From a checkpoint of a small sound classifier.
Model: log mel input, activation quick_gelu, width 160.
Training: adamw at rate 0.0029, 4800 steps, batches of 128, held-out accuracy 99%.
Rows from block 3 of a small sound classifier, named by matrix and row number. Rows with one number belong to one neuron. Each number is 500 + 40 x the weight over its row's rms, rounded and kept within 0 to 999. All counts start at 0. Numbers have three digits each.
After each neuron's rows are labels from the 100 clips, of 14976, where the neuron reaches its highest value: "strongest on" is what is common among them; "loudest" is the band of the loudest frequency at the time of the peak. Only what is clearly more common there than usual is listed. The data: chords played on synthesised instruments.
# fc1: first MLP up (model.blocks.3.ff1.fc1.weight, 320x160), inputs 0-79
# fc2: first MLP down (model.blocks.3.ff1.fc2.weight, 160x320, transposed), outputs 0-79

fc1.6:470500569543588500500500447317530481479500467570487500500500500406500445500500500500500486521500500629500500532500411500486500479455429500500500508500500500459500500500525551500500500500500534500478500571500489500500500525412569500500395500
fc2.6:500490500500487500615500438518500500448500473458500500500589500562377500500500500500500500500480517466500412500500500522500500407605500488525500500465444500500593580500500500500500531500500500500500543500500500500388500500500500545403403598
strongest on: marimba-like; block
loudest: 250 to 500 Hz

fc1.118:578472500500480500481562541551500557506491500500500500500500508530500500500500446510500500500450510500571500500577500558459500500500500462538574532483375500500448572561500500500500500500500500541500535521531477500500615500500465505621500613
fc2.118:491500500500547582500500500500521509500500500611500500500500484541519480583500500500503500508533415500500393500500500478554436458531506507504500562500535482500476500364500621500500532500482473500500446500525449416500500451500500500500403500
strongest on: block; marimba-like
loudest: 4000 to 8000 Hz

fc1.202:481533380500533500482479500498469528466574576500555500500454458470454515549500500500509584470500500500558438459548451578441528465500500557530578473500558540505461500500500500500493500500597446559535500555500476535534531500454500538572500597
fc2.202:500534500510500500520444560466500500500500490498545657556467455536489500484500511428481500444531489600500569436500500541580566434500586500568541500500500500575500563399489500500500535492558500500465597465439555500500500473475500577500527500
strongest on: strummed; marimba-like
loudest: 4000 to 8000 Hz

fc1.94:500500500551548500500500500624497558500500500500559500564500525500500523518477537552500500500485500500500493500572500577500588500496564500532552535500500535500448500500559500500500546469500394500402500500500541500500552463529500500595500519
fc2.94:592461471500431500500500554489500500500498558588500500500466483500500500483593500443500500477500500461500434500500415501500410500500427483500445486500500549547470500500448552465460500495483545500479500478441511500584500500500614500500407422
strongest on: strummed; marimba-like
loudest: 4000 to 8000 Hz

fc1.54:500476524409529411456544500491603500500516500541500476500561460479500436500457500526500527500500500604534500427500483643428486500565536439500500500500522500500486544500500500500558493535500575500500493500440562500500500500500505500453456500
fc2.54:484522435501521518500426544483514490500512500402543500500566460500452500500500479500500500469497500573500500500500500483504598500500531536500500500622500500594500500500551507592500500455474570516509500516388454500500500434500438588546500428
strongest on: arpeggio; playing: arpeggio down; organ-like
loudest: 1000 to 2000 Hz

fc1.302:552482412432500427500500479428500586465500414523500500500500500428466500500468500510500616500501500535500523500555500532500500500552485545500559549500500500500475500500510500531487500500500454500414500500500500500500511426500500557572545500
fc2.302:573500500500500533500374584500500500500500565565539500500500500500456500500500500381500574500500498500420478506500500507500575482500500500514419529500437500491500500500500500500500438471500500500500500500500500500595609515500544564500500498
strongest on: arpeggio; playing: arpeggio down
loudest: 500 to 1000 Hz

fc1.89:550619500500549454500619443500500500500500500500500500500500541545439492500500500678563500500500500500462500461524500500500500481513414542500500500500500545500500500520453500500561515500492500500500551431500500500500442500500500500499379500
fc2.89:500500422473532500457500500500500504500500478500442500500560500500400500523500500478500500500500474500456479500500380500500500500500500446418500523500500533407500368559500555500500456428500500500500364554500500500500488500500500598500586422
strongest on: marimba-like
loudest: 250 to 500 Hz

fc1.172:530531500500500500486479471500457544483511484476512542459461500500448543515483476500500500500500562500544447500500439668422547500519500500500610500500381549500500541621526523551501500496553500497452500552444557443500542575500547547565521566
fc2.172:460500500500494495500500537543447568500500573500500548554500500586559668491536546456508557500500500535500516500469500498500543431500618500511500500500398528677500598497500500500466500504500500521489500500404500439500500452500500568500522500
strongest on: arpeggio; playing: arpeggio up; vibraphone-like
loudest: 4000 to 8000 Hz

fc1.55:500530440486550500438476473552441500500515500500545520500402553465500500531530500570554500500500500559557500463591500555500605500500456500500596500515500572500431500500500500500500500540500500598455500556565528500500500500500571581555500539
fc2.55:546500500483500500514563550491500500500500472500500551500587467500389500473572500500517530435498500500503454557500500500514500500500500500500500500478501500633500500500533526553431500475500482500482500562500500500500562500500614500434480442
strongest on: strummed; marimba-like
loudest: 4000 to 8000 Hz

fc1.7:500500505551500546500500500500500500542500500500442500500477500413429500451500534500434552500500500500500491460500601500400519466514500500515500501467432440500412500578484500500500463500500500548579500526500500429500500500500500515553399500
fc2.7:500578500500520500500425500422500500500500537500500396518500544500604500500500531532500473500500500524500500500558408500391562500455580500500522500577500500500500568582568500500509575500500555500544500500500500500432500500500500500478500575
strongest on: marimba-like; vibraphone-like
loudest: 250 to 500 Hz

fc1.269:493501435500421500500500500420475573515500479547554501500500500468431567513438514500520554469500500522578500467584450671466560486500531500521564517500500593500421500467500524500526500497544494549431500500458524435550500554556500526543500535
fc2.269:509464500500527453500466533557432505500524500464469572528500474500500562500475500467500549500500487515548534500500500536500594487500597519532473500500378500647500500500505500500500500448574500462476550547500441534500500500500500559526500500
strongest on: white noise; thin (high-pass)
loudest: 4000 to 8000 Hz

fc1.122:463558444500612500449500500500500494500500500632500500551531445543456407500496551500479581500421500500579500500500525563500500500500500500500500500469500555394500471500575500579583500453545559560500558500500500538500500500471500551513500500
fc2.122:513500566500453500500500500479632500500500500500534500604437440566445500477590467506500556500500432500461475482558459440512460439500500500591500479462500500500500500500525500500500500500525500404500500451500549402435474461563500584500556455
strongest on: arpeggio; playing: arpeggio down
loudest: 500 to 1000 Hz; 1000 to 2000 Hz

fc1.199:500555534460598500500537471500578456500500509558472559500485564425399523500473500500492500500500500470500500546500500500395560496500368500500500469500500500436501521619545613488545473549517560500500545574500487551500500500424491475573500537
fc2.199:514548500483500530528500560500464487500500541500500500434537500500548519401500549500500482500469443500419500498500500558518511477514500562500452495500500467500467500500500500500500541404500500500614556454500521500404500500497500417500500537
strongest on: marimba-like; block
loudest: 250 to 500 Hz

fc1.220:526500562445500500500500500500597500450529519568500500500543500467500447500500540500500500500500500500500546500500500537424500500538525500525500500527532500344458456500594500500500553467500500597500491500543479500500500500401543500543484574
fc2.220:414500500500424500500550439500553500456500500383604500556430471435500558500585473500500470505500500533476510483500500515510500464500500500500500500500500542500500500423500466500547500571500451500589572446535467500500422564500500614500508466
strongest on: arpeggio; playing: arpeggio down
loudest: 500 to 1000 Hz

fc1.72:544500483500500500500530500431500500462500531545566520500500450500500472539463500500432587539413500596500500500500500526464500500500500462500529537500500500350510469609534500500528521500526454500500500637477500525530551500390500540543549586
fc2.72:500551453572500500570500545500581500500514473512556431500480500479554500573573500478577500545500549500531511537500439446571557437608441500571500500500500465406500500500564494500558500500500500500500500389500451469413525449540469500500423416
strongest on: arpeggio; playing: arpeggio down; marimba-like
loudest: 500 to 1000 Hz

fc1.208:540500500436462500440623474586558556500500463500500500535487455458422500500500500500500500500563500500500542500500467500500472500500500464500500500500500545500531454500500579456482475541551587500500500500584478556500500500500500500500450500
fc2.208:562500545408500568500500500521500500500500566570453500491500562551575430500500500500500568450481500500421500500517429500500469500460468520457504500500642507420500487500500462519500520526428542434545554500500500457500500500536498520383500543
strongest on: arpeggio; playing: arpeggio up; the note F#; square lead
loudest: 250 to 500 Hz

fc1.111:500589432449550464500500500462459534500500526488597569465456500437448500558467562500500602500500520500500420532565408559452580474500500500439603500500500553500430538590500500500500500500521456551407539500500500500500516500500500547534500491
fc2.111:488500500500492500500434591500396500552500499500535597562500437544500500486500517420500534465500500487476538500500500501500508500584500500481500542432500504689500500433483500500500508462500500450499500500500500500634500478500643500494488466
strongest on: white noise; clipping; text has "clipped"; thin (high-pass)
loudest: 4000 to 8000 Hz

fc1.234:560500410500500452411532500500500500500500500500460548558500500467392500522500500597488500500500500500529536500561500500548500485500500500500543485500500500500439500500551500500589530500500500594500500500500500500500500500500500500598500593
fc2.234:500572565500500500443575632428500500500500493500500500500515500586522500585546479500470500500525515500385443500443379500500500576541500500500500484500522437500500500500500500500500565500500500500492500500500500555350494481500388606500500552
strongest on: marimba-like; strummed
loudest: 4000 to 8000 Hz

fc1.65:500500471500579575456618521500500500500500473553500500500500532449434500500433500500500536543500528500500500500556500536500455500563500500500545447460500500500500473500500578454577500500566500500543500561500500439490500559405500535563532500
fc2.65:500500625423571453500500500549500500500482473500500392500544398500442500500557471500500557567500473556500500597467411402500531500500500500413500500500500500500500394395500500500500500493500500500438500500418500390500502465564500500471531500
strongest on: block
loudest: 4000 to 8000 Hz

fc1.2:571500500465500413500682500500578500500500500500491500500500500500500500500500500500602500500523570500500547500500500500500500446500500500500584500578500500500500500556500500500500500433500622500543500500500487500500500500500578473500500588
fc2.2:500501500500500500500423534500500545500500479500527500476500438488500500500500596500500589500577500500500500674453500500500500500578466533511500416500575500432514572500526500500347500500500500500500589442500500500500422500572500500515500506
strongest on: block; vibraphone-like; instrument: square lead
loudest: 250 to 500 Hz

fc1.5:590500500500500500500581500500446600500500533532500469500500500470500500500500500668500500500451500500500421500500417521548612500577455564500495500500411500500500500500500500500500580500504515605500500500478500469500500500377500561500500520
fc2.5:524500500448500558500500500500500500500500563596556376500500500500500500500507465500500595515500481500500500500500436452526500500500500500500500500500500500500514500483523581500537500538500500553583500500500500500620500500500500605500324500
strongest on: strummed; marimba-like
loudest: 4000 to 8000 Hz

fc1.293:514500500414500423500596460500500500500500500502500582535463500500424500581500500501500574500500534500553500500500467518583500500500500524533526465500491500500500527500500583500577533573553588480419500500567500500500500522500547590513385550
fc2.293:500500500491453500500475500500487411500555516500471500500500449500505500479453404558615431471500500555500482500526500500500527500500500500470500500467507507429500616500494500458432500456525500500500417500500500580500500538500500500500548487
strongest on: marimba-like
loudest: 250 to 500 Hz

fc1.204:588525493500500500500617500465500553532500561500500500500617500500500471524500500500500500500500500500426500525500439543440500500500500500478588500500500500500500550500447500500500571500500580500500470500500500500500500500500500500500500543
fc2.204:500500551500500500500389482500588439500500472500423500500500443500504500500500500500500500500500565530500500500507500500432428500564446364477500500500587500395482594500500545477484500500500500400500500495500489500476500500500500513500500500
strongest on: block
loudest: 250 to 500 Hz

fc1.226:500548500449479417500606500541500572500500500542592456525586418500424532547500451500500500481500500500614490500500531570475500500532500528500467500515484500500500464500572500500500500500500590541444500542470471476549500500473455432594468500
fc2.226:500606448500574424466500500487486480571530500500600442500556500466500500506500490500475500541456473500500500500467500500521500500500500473500500500500500470500523532500585522461500500500500500474540594500500423500500500521500554466490500500
strongest on: block
loudest: 4000 to 8000 Hz

fc1.245:500469545500538331430590500466500500500584422559500534485500500541500500425500500500522496500500500500500577500500438555422500500549500500447586500500500500372500490614500565500500500500500557449561447500500538500477489533500527500500500554
fc2.245:592608500410496632500477500500500500500500500554500500500513500500500500500460543500534500532500500500589500500500500540410466500439537500500500550397500500500500490396476599500500500432521482500500401505500576488500500444556500527500605500
strongest on: block; marimba-like
loudest: 500 to 1000 Hz

fc1.294:500535455609451500500500500419452500500500547500500500451416500455500500531536500500500500500373579500500417500500410543500500457500438500567500500550485500500607500500429500513528508521500500500500500516500514450500500500462500493576500500
fc2.294:520500483473445485500500544500500530500469500481564531500500500500430487500366533537383535500520500525438500545494500500515500500500570500500507500500500500528601604452500500492500481425500500532500514500500390500500500478500500639500500492
strongest on: arpeggio; the note A; mains hum
loudest: 500 to 1000 Hz

fc1.113:557500476500523422532540500500500500500555500555500538500446500452452500537500500556500500543500500500542441500564500543500524472530463557500601550536500500472500500532500542426554500500535500537500570542500450500500500540500500563544463551
fc2.113:532558500500500509500500575565500452540408526554570393556562429483427500500500578418500548532500500559397570500478500500521500500500500500486449605500466500556500500430500463500546466445500500500500500500500403466509500500473500551500513456
strongest on: block; marimba-like
loudest: 4000 to 8000 Hz

fc1.277:547500438575461524500485500530500500500500500500468500500459500422500500500559527500483518500419460526515506500500534500418542500500500480500505540427367392500427500500500443500500500500549502505594500500500500384496500500500500500507500500
fc2.277:500528571500425500500491500417500500578500539500432443441500500500615500500500538500577500500500500500500471500500500500500577500500500500449500511545500500500500547500500500500500500500500481461611475500500477470413427535500599469500458500
strongest on: strummed; marimba-like; instrument: vibraphone-like
loudest: 250 to 500 Hz

fc1.82:528500500500500500537443500509455487500500500563546517541500500500500480500500533500500517500437500500586426500500451602518500500579531500559620477477500500500435500579500462572500500542534588576400500525500538436433500520500500500536500500
fc2.82:500606500500459528500526500500499446557500489500569438500470500500500500500500494534488442527500500537415414500606433500449521485365520519500500491500500500584505519500500500500540500500434542500613500500500534500500500529500500484500500437
strongest on: arpeggio; marimba-like
loudest: 4000 to 8000 Hz

fc1.200:500481496500500563500500511500500583469500500500500500500510500500500434500440500506521500500490500548500511500545445563500581572500460500545500459541450500412500537500598500500500500500500499546500474500453488455500591500448500557500607593
fc2.200:500530500500500483527478530470576567539500500500415447500543500500500500464488572539592546506548500475551527565500457545532476552568500465558451515500543500500500500500500519419509500500544530557461500500439431466449500500559405593500500475
strongest on: arpeggio; playing: arpeggio down
loudest: 500 to 1000 Hz

fc1.263:500544435418455500500500483500470557483566500500500500453555500421500536498455548500500500500498500500561490500562442585500597467500500478538500469538506567500447484500547500544498500598500500598500500500500500426496512500500500551500500585
fc2.263:500583500442473434446479537558500500500529500473592531602467449517457500449500468425486513464500483500480500479500500546500555468500510455511501516482374432551531500500500500500509522486521500475503574567500500516500500499500500574502541463
strongest on: white noise; pink noise
loudest: 4000 to 8000 Hz

fc1.145:538529462500530500463589519421500500500538436546500517568500543398500480500434531544500525526500559597500500500543527535500500465561538563500587500500470557366500536558482569539529541500548552500500526500478500500552472500500500500500541583
fc2.145:542500500467542500597569500556500474500500417500500500462477500500561500500540425500500580500500500580500441576457557500552500500476464500475500500486500500500550500500500500449500473460500500603424500516470500427457500475485500545545500521
strongest on: arpeggio; playing: arpeggio down
loudest: 500 to 1000 Hz